Weights of a small image embedding model.
Model: 7.3M parameters, 24-pixel images, arch gmlp, patch size [2, 2], layers 8, width 384.
Training: adamw at rate 0.0015, 21400 steps, held-out accuracy 100%.
Data: trained on made-up waving flags, 14.0 epochs.
Rows from block 3 of a small image embedding model, named by matrix and row number. Rows with one number belong to one neuron. Each number is 500 + 50 x the weight over its row's rms, rounded and kept within 0 to 999. All counts start at 0. Numbers have three digits each.
After each neuron's rows are labels from the 100 images, of 14976, where the neuron reaches its largest size: "responds to" is what is common among them. Only what is clearly more common there than usual is listed. The data: made-up waving flags. In brackets: how many of the 100, against the usual share in percent.
# u: gMLP up (value half) (model.blocks.3.mixer.u.weight, 768x384), inputs 154-230
# v: gMLP up (gate half) (model.blocks.3.mixer.v.weight, 768x384), inputs 154-230
# out: gMLP down (model.blocks.3.mixer.out.weight, 384x768, transposed), outputs 154-230

u.432:432516421432437458485498526595456473472528604517482479588554477484571506540521519578518498317416404549505468482380483481523469575524494497476479553516542452440517533431509508469470505517508541461526427472483535478465582483503502595
v.432:482442549588483557402564446541522546474523498551488399531575572472521541559510517459370599514500464490452448529561522607511459453533429600480426482544587513540536501591474464525436490490520454554502512472503453490455638497504426454
out.432:598508513499424467481470472462450565446414552476521548527528495578475485567587395473433530509502324514466573489444519494409424565516480494513497541508493471475522488531519518443607443440474437499523496514496532451578540590595530535
responds to: many stripes (28 vs 6.3)

u.54:472469485561509515454438466560472594505479424465540438483587567452489491494438571521360560480510461492460430526497548449526428443542484497464463484588559433550495528520471488482506496512500517526551527474502517470546511520481480385
v.54:512474448499435471499556530492568487483491383453432515539399483505630479481433528454450499460400446452514424497489510632501501471510449622509453504465605556436573565527481516492544563477530488500531500495531452482505645509463468513
out.54:459507555366523555511436532455394452546567505573424562503491553518408472511466435452524530452463598554547600562554388525617573593496467568478477561482577550520512523466497477470469483496496524523520550533512464491500527499551455489
responds to: teal (77 vs 23.2)

u.186:465468451473529482532454585555506460447550534498452435530505506498554542482455696529545490422401482561585439544481522510524500514508529525420458576447558517420573529521475573532520549509534527464526407380515448410463561594473541527
v.186:533429517528485508456461540498507510528462439479483494448495532506469545482437549462410526467433492466459567483473528579454474482444442642525502475516616466500541586491396492485534452448497573453508513388473437453499637478517455538
out.186:511464482603456471538449506470547475469522515514550460498530524694481453592499472579418574459504484482441568481530573436406352501482485465450480545511487421478546470433640477465499453434576491515496451503509531476493553453471538546
responds to: purple (58 vs 23.1)

u.501:459426496528542562573465477599542522582501565568508431503505523485491415466531514525460535546542539534507553531458603500493525575520469522493541514469471484442499526511538524389482481545604472528468416485482534505419528523469516505
v.501:429431512502511526487513480500531415604571612449504473490568483513485425564517509521479436564537516578460585482501544490458513532495482544536476560480464541450511479563525531381599454513570525461479462522474503551571520550463512528
out.501:470513419429510443527489511515500537497545382443490473502467546471611507525535508474515501455473565529571613489463534531479497494468486506500558454575440544565464510515602423594484593421402498487583589497436518580494414488612456386
responds to: grey (90 vs 23.2)

u.578:466453491531507507475536534507471515493519574480500492513454499487594603510455599534437509436436450542593389458503507456539497473514474534497425551499494468442569505474374582465500528456552511479528500509482474374499552517484507545
v.578:506481499559536481541536486497480489568511369469490515562458512443515694495473576499538501425484472487595469452392526541548489523519497530461471500559533519436444514475451647417494443500482590498495449370485459415540619511519540508
out.578:484510487535455501531466530518457513462567460481566466593450420520471466536526377505510526475523424482459626428524519584451357509520484466440495592564481534540453529461576533472516531536474535529491495521393478397446532501550487510
responds to: black (54 vs 22.7)

u.238:496424501477398489492474576506474538479495453456474502471535471451602478466448588528468514452422421510509474497434486483402561493390446573522535519592523483463600572504311532455501518456483569420517493426425416478538573516538467538
v.238:449553493474496493545515474557493462520385396538460485582542471440517580567487547509493541483507479417572510442465573581509570491484499566476515414547560417467509547462429445425470471512512543482527402425457501529452607445511509504
out.238:489365544505489480554488478466518475436469400424536534555513522567502584474500468504567528469557529449600579485424511524467532506506532500514561541506603471566513479507469512559463572412431547522504505454491515483447485552551521425
responds to: green (51 vs 22.5)

u.740:617432531504471468477498589475570506542507453507523519475471566433565519410461578601502578452445424493509481485530588483481507421459462536470538494534530461469580594566417501424493553494542557439489487434493407448469584573553477486
v.740:514464524492485476503536511441526473474471372552390549519486449458599508495507472453498498490460445445511490566521548625485564472461501580480472442497633522532494556544432492464457522454480491472528477414476503516508610408517470522
out.740:531431501488479520506507469472556463437424436493610486512535509504517604468547526553515568401395552446588554457435521535478458400515416511564521545498528485462522557506582539553483536562464486478558575523529426474481462461537495472
responds to: green (46 vs 22.5)

u.129:520423467503542481558556575477511467494564564425529510525503459378469463532504578539515474435492424550546430440461541433561492527493499507391513541506477476532515463506471568498552471500562598497548509455496531496547468537534565509
v.129:418418516549416448455425520525493579491440427445468549465543533529540543417455485466451474459452451456434539533460539613440508456444427591510485445535563548506523521500375484438516463445550458485550467420416438505535653446466471525
out.129:551500515596473536517491513457458479460470509524570467523491536468513510509541425457586547556586487530514516480583476503535459524524468502499466508513469504605467507487414507583469506638561433542487432464513465402562499488479558479
responds to: grey (49 vs 23.2)

u.312:517414475483401469465425572542482488536529415453488486536554545480573502478395599561448516434427416528520475488462536463411520474415484539508500539524516512453594590537312515462493467439508572482493544442432448479505552573534520538
v.312:494452534458450488453452581478524503557406390398494515510509529447550536454423529447507486431398419416488540483484478552444508530445494585492442448535580472452547576500417604439512465481457522477545493415459502488570662467518465577
out.312:480405545494474495554465464486548513425465447478493513563504501484514586450520483443542537477520566504565603470398445540504540449525477526488548537517595498500497442510494486526439530447405532512538487453513454500500509511537501429
responds to: teal (50 vs 23.2)

u.480:459430446495449479555495502527484472527502509507472436597577465444578582538468626593448565435460387545556440551438559479487528523498483540458506528504502473435624596486415521439475518470524510492481432465489447452502573502483526519
v.480:591504474467454459478498558440543441548487449481485548488450523476503470487433507467470512469433468493500507410457616675474469470480473618555433484519639457417508509515442536489451489450485531379462577411472429491512634509506479535
out.480:520504527537421482549526499481566485451401410453515530619506393513503512478571465446512574434552449494546590523503481512614535490601555520469467538461507493475463475491477471488446488432570448524526446477505492470463540547487513474
responds to: purple (51 vs 23.1)

u.663:549454460493510514486503534469471518569578533522552472516529548477522536504469566556500597458433443589563456462494585552537521429512424526464536601520567558453589547493478486440513572520536575441513488375545361430439629599507500533
v.663:484416474483492505535531519438486500514420396463414459543499447525503564509491496441425516493484501418545530471550583633522571419522493560480442421497562467463476529513446463407521514468556530488523450459518403516495605415496533579
out.663:422527493612436458481406532469583483536475508513538474578443553442475464513481482530474508512547462427458572485508483535539381533477490470407460472468490524513490416471498464485554430570453495517563427470525511427563538509454531477
responds to: black (60 vs 22.7)

u.460:465489433451416417539468502540458506606509448471486497563528385485533511606449546546437498406454510509533532436387491466506552513524493512537452525526525523390523559442433467382497486434477541390457433502439456508458516512462556564
v.460:511434501515492508486490522481491445537473355469579479532515544484465569477497511630608482470515440408513534466518533355480509499484468439437455450495396518483521564567461636435526468577489536493487495527493472508516425519540556530
out.460:499455505445539594472475514497524511524470538482510502546518519530606482471567549546560511566516570514436429449499537581511582490486485518451522590502583637494534467439534472519497632517542479487487559487435570504460431501509525438
responds to: teal (59 vs 23.2)

u.313:450499496531480438441496478561444644491549507474476459530546502438568463522522509536427565392443357567435448536399503519528440484527444478447478552593502524502528523529467511456447486478446545474577575543484519514515536517444473533
v.313:495433430484501546563536556454519424508507402396469458517493453463568560569462545416428402520454486457555511388541571590517534483505503591453412497495603470474542608542458509478517472488537540552536446493516490495596608532540521572
out.313:441466548471436532548533487508468487532501460532516463561523705537421553503579481404450333405438513514445520595480495553483530474518488566489484541439610551531483496483429495532435435497377429549524501509631458467515490582488532470
responds to: white (55 vs 22.5)

u.449:479434480397473521500511618477543428484556525458457484484543448399554467513418569518488456499424445554546470446497516496459547527442512543512431550518574484470519574534424512479521516443545585484537473416485491497568580517562553620
v.449:515421537534540505482561482541546556506510469492498422528535604477523553548486572467363550528480410461516425509548504556528500483515471612439458480536578463531560528566422522503478511480588488532569484479507471467506653552529499441
out.449:421416525575507399492435469478476521438482408457538496545531413580403601513486451493518512444478587507569565425457476455477463458480481500502494510528480431516486485513517560493494489435536608509503431502512487514492484573557539529
responds to: yellow (56 vs 22.2); orange (47 vs 22.7)

u.364:487436510519449566524510557490553570480500504474532462518546534466548609464441595557453545427493444498563430476517521437481508457454429544472543482548457465495562488525349517500464520477578516497527468491445431367519494514513513486
v.364:474495544526506500490473512509460515565492419483454534454514460472559484382535486529499557477443539477469544575516510639502455500489484648542577487593616544487502546492508519410498480507497485491477506443511489485526618558478399488
out.364:497477486513430479473453552487476460462468459480613504500550442462541551518527571532462471534547423621504489556531465530633461441521506524471543520509515467496468474554578530482462428511513411535507486533484556480482499551564537480
responds to: blue (47 vs 22.3)

u.752:536449529552553536498488470571541533597493536518529500508474540521442542471546438534554522495510513527469560410532472520507495493516420496478509505450514470520476684559521482336447439531432458470500519429539537537478561504539473488
v.752:488458446486539544555488458548548506621465490512537495513551503510463572557547449558542504473471510502459588439454488485484518566483492506516502486489521511554473658465498532343426427514385538519476527474496556507477575429526504476
out.752:485579378492492491532512565551547505491469449420476490537425447476462599480416404520513493542502451490443438474553481577408517500492587565524502537534443560561485540493538463517464465461458463512589558459453449459477460528528496404
responds to: white (76 vs 22.5); corner square (25 vs 6.8)

u.34:503486488512510451493525539563454507503537467505483503505519516445539513455503563605503536468430382514506406546457602432537478464513466520435512552515524441509590576476492525420489556538528528452491535438531454487463570605505489497
v.34:444498493511468493463462520495487514437427312565501440503513479488562572472510561575488607423465521403527478570479440386454498475458508467494512418539466463460544525526409608450470537532434433484559507515449487443442434489479476475
out.34:572411526544539575504502452489491498459477395498546456596509481499591529457483473515486528495514493507497538529566523559451401494472543509432483532462409517557399466459495549478460505412573438529424504521436545499547519480527508468
responds to: red (70 vs 22.7)

u.123:562449489494445463496491508556468533497476486509504459558542523477580550529475601496485556428436399486522405538506505500528491456518329504448548487500528493515608589528478495467495593467530495442476502481529368435458604510526479480
v.123:535536590433519493584535639558434427516472389443499531443525510461503474374540503575548578476490457492468525418486513404529536468488479508474573494549456507415491478517477595423536452538552583456581493492475512505551440507490535546
out.123:394446487538425448481398462459539522470471520509543492554585412492463548464442455524510456461454492459480514545554449529487475483504510462453477547410454428509478509436467493436416381440560415569519455543534617503523454487502546533
responds to: purple (55 vs 23.1)

u.46:465410486551553561564484489605547514542486548572492396507519491470508417486509536549417530543533541531504526503447622486505508580516476528471540497465468473434525519511514546431496482531641504544484379476466530502418515527433531541
v.46:420399492515509529493519478489515433600583597434515476485572489498510432551504537527487452545533512584453561480519582491467509525508478552525475564497462526445537474580513549400568469511571546471471473544495493560579529560475523531
out.46:447501434437510450537509522503497521515506413451475456513457539446587495513519493470489515459480530534543602489474538560472510475473464513513525442560434537543471504522608422581453584430436503493606564514430517583514415507589439408
responds to: grey (80 vs 23.2)

u.304:485499480579524497425517578521483457444446412544507522499517493533628616426483579488587504361397491462525409520586477535544408515542532503493423466485490502429632521511507551538463601546590516490587434530529474436469517453429485609
v.304:514536445500507403480492577516518482442477456555488520523480467545660577464496585507594552379420507508566421607482441487515481474505509476481567501478491487416618568460494466555517603512575466414488398489559383396486483491470522530
out.304:561592412525499367535500479513494548493432478416522485435524442511551525474480506559505509473501480457495436521484538511432559475477508486479597535542524482600516487552538386482473513407454474504519567568394492501463497506494484432
responds to: purple (99 vs 23.1); corner square (44 vs 6.8)

u.473:478403466500393482484443584506502503525535411456478484554551525498598506485396594533463520424390441523534462512466511473420542488424470571510493534527512508472614593533329511438499507445526564471502546460452448485506565559508505557
v.473:585452423489419450555568506510516466565442512487471551522464541469478482489432506503462537468459502452537529463454502618457532462494471664537460443492597419456504560456403492480487465423485531386482532491489462475532597449510527481
out.473:494429543469433490564507458513518495420481432463424490559517522514479564467523517459509499437508568529570613464400456555515524483597499537503540514539617510503551468525493493590465546409387494548523483466470527459495471512519490431
responds to: teal (47 vs 23.2)

u.638:471444481493547541527499459590479536614485537550472424495520462478452412494561463499534533520570541526490582516468511506481509626507453483518527508466472478437457517512543481338478429521523477516470391431479552531457511542474518583
v.638:448476527524546528468515507517485406622539558418476509443518453501460426535539486458511403513524512534427588425488477501534441561537442544506430529514464535412472456554571540327540423549503577447492527501501555565591472498465518592
out.638:435474444429503421538557509535497521493554427447445484460457507498542482547543475537508473470430530543496640501446525541449538537424503528507520488539487551532439498517576478602457571424424544500616568480426582580513452481586485459
responds to: grey (88 vs 23.2)

u.230:517513566500587473474536564546500544515452494508546598444498525470556505440584477495488579460487455480487435489439486452570521500462541494438542458539497469540517470482506399512516539441471494472559511551513561492588526475521475483
v.230:533532557505610502472536552538539530448497523512532537428494545493531491425593450473480519509485435497456411471498486473562531472490542506439557493532497464566488437532524409563473514443495506514556535537504549532531505511504477493
out.230:510565384537461497493426525480522575527481367438453544420402536468513550539501520483518442475459461494475497454498508528479520521516519450539603420542522636582514521462506481459528486429446623571528575515523463433486475522489434343
responds to: brown (100 vs 22.9); corner square (44 vs 6.8)

u.116:508507557453591477485531560517490560552479542501522573437490532422516487441591450504528545524516475502505490498417490487554554531434563494451531484532529452559484474482531405497514495435436497460538499519512575521570535505558501476
v.116:535518534487602488469534548544507508503491568471515534435509538450492472434603450489517518526505406520495462481461472437571549479479569504459544503538505436560466459519526415535510469452501550504524493494494549539547496489532533501
out.116:509546372543478496472429542465524555541487405454461552421425553492532551549486563501533452489449440466456501458510531535452502544500535468558598433520518600570538502473505507438533487434471603576532571520535501448458476527492408360
responds to: brown (100 vs 22.9); corner square (41 vs 6.8)

u.678:462463538416514543529466559577535512535468523429478561429591474460440474462524505603573434502522443482502527469415560372477556534377536485533491484514434417533477478458426527543529484456524616517578517542403513499623446482581574542
v.678:508530503456464441537504541437514507514425399486455539553458489463491523518489490460492491470479446400544522489387527584491575447522554539497540404545548451456483464433471440535538474474499592473510444451496380481502591436483511487
out.678:593577484531535428482546477467448509563454552489554495436559557547588511515471496598523478548487457372593542557517538456453411613455461458538524476484487515487497502508451524572415526578465455459473530576512598466574481435515588480
responds to: plain field (30 vs 6.6)

u.510:463482466449503461462450572535422521499550479444468515475549515469615490477498604532490491404382374560497447536408510523524479519517455556468477585516551501430563550477474531429530515490499540452523514450498488416515591515484515600
v.510:462530507466463401543476557419458483528491398423483525517475526515564461476547570488512553419404437458518481499460544644551483468539434592459552486537536482390567440458541490471525518498492496425533513472539480448499690545495459590
out.510:614497493460536500484484435475569508458507475455528479552500498546530426458513330540453507508498441533539531521512477602412438477467548535502546505479598564584363464478491518500487458430388454529440618540560492445492483503535472434
responds to: many stripes (26 vs 6.3)

u.351:421374483559496561379476455540506569461506458481501439530628498440588540488479588481424530462457427500498416514582521451521480518508462513450426498568478521512616534555414487467469478460482540529564504505454507426517513482452485539
v.351:499461476517497525476518518428463487472482346518493489521502584421590533490483488440416532482423475469496490484552539644510533453494475619504435507510653493479549591542471506491494503456446527496519503388502522517445694515533448540
out.351:587507537502539490477536465490488514523473454515559548542565504495517494481570532430383497517497449506501422496550437539501529468586492567509507572553580548541456437492524522479431528505499400526516626520509446572478479518547492473
responds to: white (48 vs 22.5)

u.213:503508555486594491452531544566456562521448492517510571459522519445535496455609463526516583473501438496495468491436483476562513529459530497433546465524499463546497491482528415499515515447473485457555497526507584517570534494547485485
v.213:520531511530600490458533530562534533488473525530513505450521496480515470472612440490453521511501380497479443462497481446557530478506524512455528490503491444550477459542535396551491487434490512526539521544496562563512473497507497493
out.213:518566410537484518474433496481521577541509384479441528424374562445534528535502527482521433490487468471461533478491538526453500542493502473554610461547483658560512532496478493458498525434392648539529590514538477437506467520519414347
responds to: brown (100 vs 22.9); corner square (49 vs 6.8)

u.443:552404483556510541443458519519515483493505506509575442550509559500511576512411630515527511469506455517552444491564557466498478451528459463463482505479466523492602502509433623551507556542575491543487460463519427383512551489513531461
v.443:570431491590508512469568467492526536478489348510511448540545544500543559492489515489437552518485497443543449570564587604506521442465438616460517485486620486565557540540450488521448512465495497532500459462525470518479710544525472438
out.443:418490495514420505530406554560431463496428462552511562533453492506549460511453612531594602498489464456531599549490480483458532437513498486435506445503564574475492560501425591563537413535511491543514462461478470462537501474506638447
responds to: black (48 vs 22.7)

u.722:482463483510475486395461566477450577464529489465497473466564521427654501389476618561467542417404439563495422511474546476498494481481457525438485548550539516503633576509441551461537544489515493462560511440494468394505599497491471536
v.722:504481505491490462449531557457523531504464394529474510531498530512603506538541502466484523487428459438519481460476490612526551469445492594459558457509586445512557460490459472518482525429466531522541511435493501508486673490547482510
out.722:465564507475504533549454476485398475565593465546437535511492587441595554489538508425389523457536540531537602548502486613482572552424457518565470523490526621467465437508541448524514484429505471562496497487536469444548446481448469465
responds to: red (54 vs 22.7)

u.109:451448508486541592589498448553555501612556582503502438518492547500452440511549469494512484565567527562522581481483583496490555581539454508529475556451458494448451495507588521356484423542587458514471433488493547534472523549490537583
v.109:476465547524550535492520454517525403619558590486535507459501515527453423539552469514460464603561530568432603451517484478476494531508488536548501549482454547494466447555546534375568426527520488457463507496495539559555495513453488500
out.109:509490418416519450540497495539505506521555394451516479525491569492620488544556508484532473463443562520579618487466537523464489514473493494498550488583448523546471541489594466578503612415391495471550583487464536575503410465637475404
responds to: grey (93 vs 23.2)

u.424:439398558505511476464406558454560511484497595442524500424511544473489489417446517531540460521498521566489502517512531409402520516405564494556442515437487417511475474467375552543560425401536524535507445547425478436539447485471576504
v.424:461440514496451526507468523577440474540630525528483475500544516443547513445454544569487499459436450593509523470482587561458534516464497518485453601496516554472562681560376506421412468491462541478512497471445489479472601606541483538
out.424:508587472502502478532527471498469524515543687438475555516514428435539456492558373448573444600577327504482554502483452476509524553492551463451575500471435455517402459542428421469511546409418463471450501546463540496494523502557509540
responds to: plain field (25 vs 6.6)

u.470:427465476523518484436449492562445581466521450453483459465613494420572515436498573558450534455423434550469436578461535471526472487518484543451462538558545468526553552489477508447468496501540497482558514474468501467534564523479476515
v.470:502469486471484461459510529437458533534473349474443460534564511522569497542555533445463574507452449432527474471509562643515512443460437619482492456501551477482573492486482476463521505473518475479549485464504487465495697502527453503
out.470:510481506465537514544481494523466453453557398495542496540577581533483553479591460498421550425448437529513539585508482616435483479393495515537467525488494532532424482500478554527463430413525458526478538490546462482527486493525470478
responds to: white (63 vs 22.5)

u.102:457425474530544552544476486581534521554472534572482406524507484471525401503512531535439523542532537508548523503454583488509519597526482528472523492453485465409534529501534534447479503523633511540473386464480523487430551522448543570
v.102:412414471533500548473515484482507407607572591413489478467581468511507423551508523479501426524515495563455577463516548493475486531528457551523407543505459537428526486579534554390572444505550552469480468555498503539599504540469551596
out.102:422506437464517431523500523515495521517510404468460468498458543465574489539529486477484516466485527532531604495470537565456520483449475508513538467536452553553475499520594410585462570445440531520605587521444546579510397503586434405
responds to: grey (84 vs 23.2)

u.728:490391497525428470472433560504499559511517505452523473496513506480578510402439563581495575433441439518525492575489550487388551455420486547535525516536539494498558590530334522450525514433505496472516503437463414463477614552472487492
v.728:460452466507456462502433544485458565462514485515443512534495474489582510448429552441417535422430460494480496551527523618447509469470469617519464517532606459482579532512376470487495463440494500476536449370443481495465673557466477521
out.728:470458523534463448515483496484498530504447481464445489442512529535472569509532323434528571488515600487556634525467459478465539525544492544478502555485520461502453486543522468490561586445426537549521475435471422405474461542536517529
responds to: teal (53 vs 23.2)

u.157:520433474408434490548499583497563490530511447509511496588506500426541544529453582588467535484460400531538521476418570435452608463453450475466503530468509492440556579479378485473511503444518554510524425424474394485431580547520524527
v.157:492440490526452497510504508446591513454465417477479511524554551538550549486457507454424517496447456452505497483504516598461520468442467646493529447530559456532580495528389483534555493432541526527556477492466444463514693483504455496
out.157:417467512510472458527491594571559450449434528555486447610476484586511512504494403485488517511594464460489599484519486468505581482487512521467487459474525493508456560560502446558475500457452479549544451524502466410537558566539556475
responds to: blue (56 vs 22.3)

u.437:499375477476404481494458588525518521536536473470486467531539530459614512485389606550473519434402447517529461505448523493432554472419480548503485535528517491458602611535327534462523509454534566491528494477447431479525582560510516548
v.437:460498459480483439564555511489455455503445414503432485612474516493582642505513512455481505479479456443564491501459530630521554481511520617472474464505578485456520540452437519416509519510532490473540418370510463511474685484496513543
out.437:483463528454446440548577462523521499461473425448431542613536494510489556472523539478533500435515519509576571463398469562550551490553531507528555487524640520494511527528507443541454613399391514488485508490442534474456467544492493424
responds to: green (49 vs 22.5); teal (48 vs 23.2)

u.699:422470495570492519453433466532437576482519452475458436478601491454561484444499576519456517457464385512461437575503498435523429529521456474490427530556477491524558522523474491411443504493490457539559515479462522459510510536452440522
v.699:487432524508441451441510554438481506511510411459479512536536528527561549512449523449428546483476466462519473487513583610453525452428448657506496510547569545499563473468385523499513491420505527486529497493486434451532695524495460552
out.699:578461521459524523580577480550483500435474385519502475658552519502547530491582490497388565456519475548506535534533510562438460536437512502494503523510461503512429535502454457526493497533513407532482585522474527486528467550471450454
responds to: white (67 vs 22.5)

u.295:494413551458474536458507492482531490584454527499568528457466511479467532499377483471412526546507516483389541453492536443511557478523466558512427489476482439446525510515494459314515453515510543475533498492453508586528545463509540549
v.295:493467459449450512516488498565546557587480502482509515493477514495479508507403526532417486527479502489452564446432552492468575489470475620495554492487569577446527491523471454301479462520504561464490529414486517569452582454540468517
out.295:559569407445598579495480480530541575477483427436592477510517487558484458481553525524449433578519480482523595514455495461407477558498518524541567540557451485556518405466500399453499532475445529555471557483512549510475574411533504370
responds to: teal (100 vs 23.2); corner square (40 vs 6.8)

u.493:519519486538462549488519490562468509526704570469484480534499455543490545486519521465475522486489512696532494531521494566514485471497496514490534687512514580536516488522491410472457497448469491474488534574512488488514541710592446440
v.493:623509490511571482537545561384565478490585494556539527429437498421476468384537496532561550498519592517529490536506575569542441509522539480529563521449521552463482482531561484506497545544533532510477442460573471493445540556493502433
out.493:533571535547529524578505477494456475528532559609529535454514553508396541470587536543517557440509543537576451398558517547516431510463477493455466432458470497449508539476497605453512518572552468452542522441520561516536462451414475520
responds to: grey (53 vs 23.2)

u.352:478428420488472528601552527571525497537506520492546455605532503404551549544482605575416488499472380509525422490442541479523520502514473517443520507514548490481567553516432466445478513493502522509512475442491480513456559480535528533
v.352:546427477531465475528585548472494593508481472438440487472477544522543518454469529444450556420418477455527478510482515632487477423433448626495501483545522510485533522523428558503501507398540498452556535500503441429469674500498470553
out.352:439533534537517459508457550480492504432480447500575450448459508502422529440470421425479510391537425469513623574500388490621509425529464508432463573470456468499479508581600461532448522451483503520562454506473443398519486502541557491
responds to: green (56 vs 22.5)

u.618:484523561543463516427458533529453470429456559514523546461515569548563458394463541501603450383390432508471452535563486494516408490518523495527494488487471482475586521513517554593553608544546504443503484546543480453479508456436470596
v.618:435538447482451430515414524512525468431448490509432503537480453582594499504459555485594463397415472480516459546510464453491433528537513447533533476430482495460596516465512500580529623520529445464449442499564410442505485459466507513
out.618:523496419531510459537473519597463516467534475447521452427531469663467495449561534528466497465481505439485457602479531531504506495428498518539529552515566469523536458569497478502535477399477468556476484509504495490524515476515446462
responds to: purple (96 vs 23.1); corner square (52 vs 6.8); two vertical bands (27 vs 6.5)

u.320:500451525540511533592498561456543521456504398488534465524512489421586514385513589521474586505460447472552382543507558437528524457499510487410487459515519419526559537556450476593477575479586472526508536579516455451511474517488481485
v.320:556487479457469446502528564470550520503484422484449585489438539468582503438481475432461528479433517466507501541471502643500542455448480645541480483518681486466495542472475519497518498446491532423478512407479447511564670500510458533
out.320:539515495517526546528513439464358464495450496509490456613486510515504525526479570417472482532594507489504487475589472582544533495572420532519469514558533501530516437533456523501512401500577479508497451472530490525427533518519508493
responds to: brown (53 vs 22.9)

u.224:502473496423505481489572597544540439481523510541454533460506468487583585517424593443410478444390522510603434461548503503520538512495523608472428520445549487414574518493467528460545550473609551487539471509517491387485507518452531617
v.224:494486528472538507502548570500585506447441467492503488469489495472558540453467591510409531515436529470571384497491524517550495473523496553414529444492556437520572428503499495495512576539606507536512519506539453367492509459462493515
out.224:529572411541483474572498485400519466503435409438500519552477483433519448501524589571507481502506506473566585468448516528497462509460496499457649551521556510583502409536402509468563524582444504504506549479574510511516564583495518362
responds to: red (100 vs 22.7)

u.576:512519460456529409550510611490448512452473470478467528535466499395558511491501560590457551389449472461512384539398545449569468496547505466439520484501563475438517542414518443501533564545498498413513507393546486464456502530461528483
v.576:509487543533452515444491543494502470490466379521482493467519528582589465500498534451482512439445431450468535436546539637462471439466434627504499463538551476483604578539442510497512535482566479463526499482507418471513697543519433572
out.576:553449521532462575445528488455532494519530465530533450576579498575459484428603351456480458496497392482559540469576486582487411523386471540425455515457452540563484442418541550478471455441464560527470503539507538465505539495550518509
responds to: red (55 vs 22.7)

u.399:495451496491450435456460587509481543487476533480488509432538490430592437421437602555426540437419411515524438537466506452501485491496472521497480507545559478450558576513402508430511549484542526415518522423474429407516539484465512526
v.399:529440449487448513444553558516483494561475436453481512470498499481551437492458582479430533482437508479544528482494549614501472472506479705534444482534626424467546536487449523490526512477561532436480521494526425443559672519510470560
out.399:567518528436542466501546458458462567502476522461534451535504565561582451552476429541580482533525472410399558564469472553492397540414494493492502504483483507531488445450498447455539558544435422527492531510482482481499457427526505454
responds to: yellow (55 vs 22.2); blue (46 vs 22.3)

u.650:470408466524509537474502551460568524481526361541487440509533523518582594481491625536429594453477490465590464566557594518496512467480398503456481483496522522519640512580405436523479577449526457512507517510520445431393524540490449476
v.650:495413424492442477419492532443470520499486447379447532500506505480560488526435476453428458472440429498462517484481502590440529482445461613513427501556616509487513537452357527462593428401513616433522490446445482502580615527536506553
out.650:406521493544495552604436412473460535435578600507337490443502483504514468544547438447549511597563525474445559424513500601537456546500526546469529521487566517561521464521474492508471462508412571558543495565571496431482494474562456477
responds to: purple (50 vs 23.1)

u.516:503423484494461489506495539494504503498513518521528467555514478435574563475485604533463545444442356505539426552495536438506529490487404508444515505488504458479579582520392495463504555449514543482491490511500436467432548520532514498
v.516:436493467447503463511468448571540452493450415504432537530538515460557481533529485519443479462436470447504524513463457684506529512488486623459490453440650471485497514491470574500477485477468455450515461421489491478475664488472488548
out.516:538500528535465489538519467474537502453410476464480465559515404463533448464550474455593575489501471477563651494506414487508540480523507532489520543452476494481443531529470513426424535460513415503526511491507456407525499556515480485
responds to: blue (49 vs 22.3)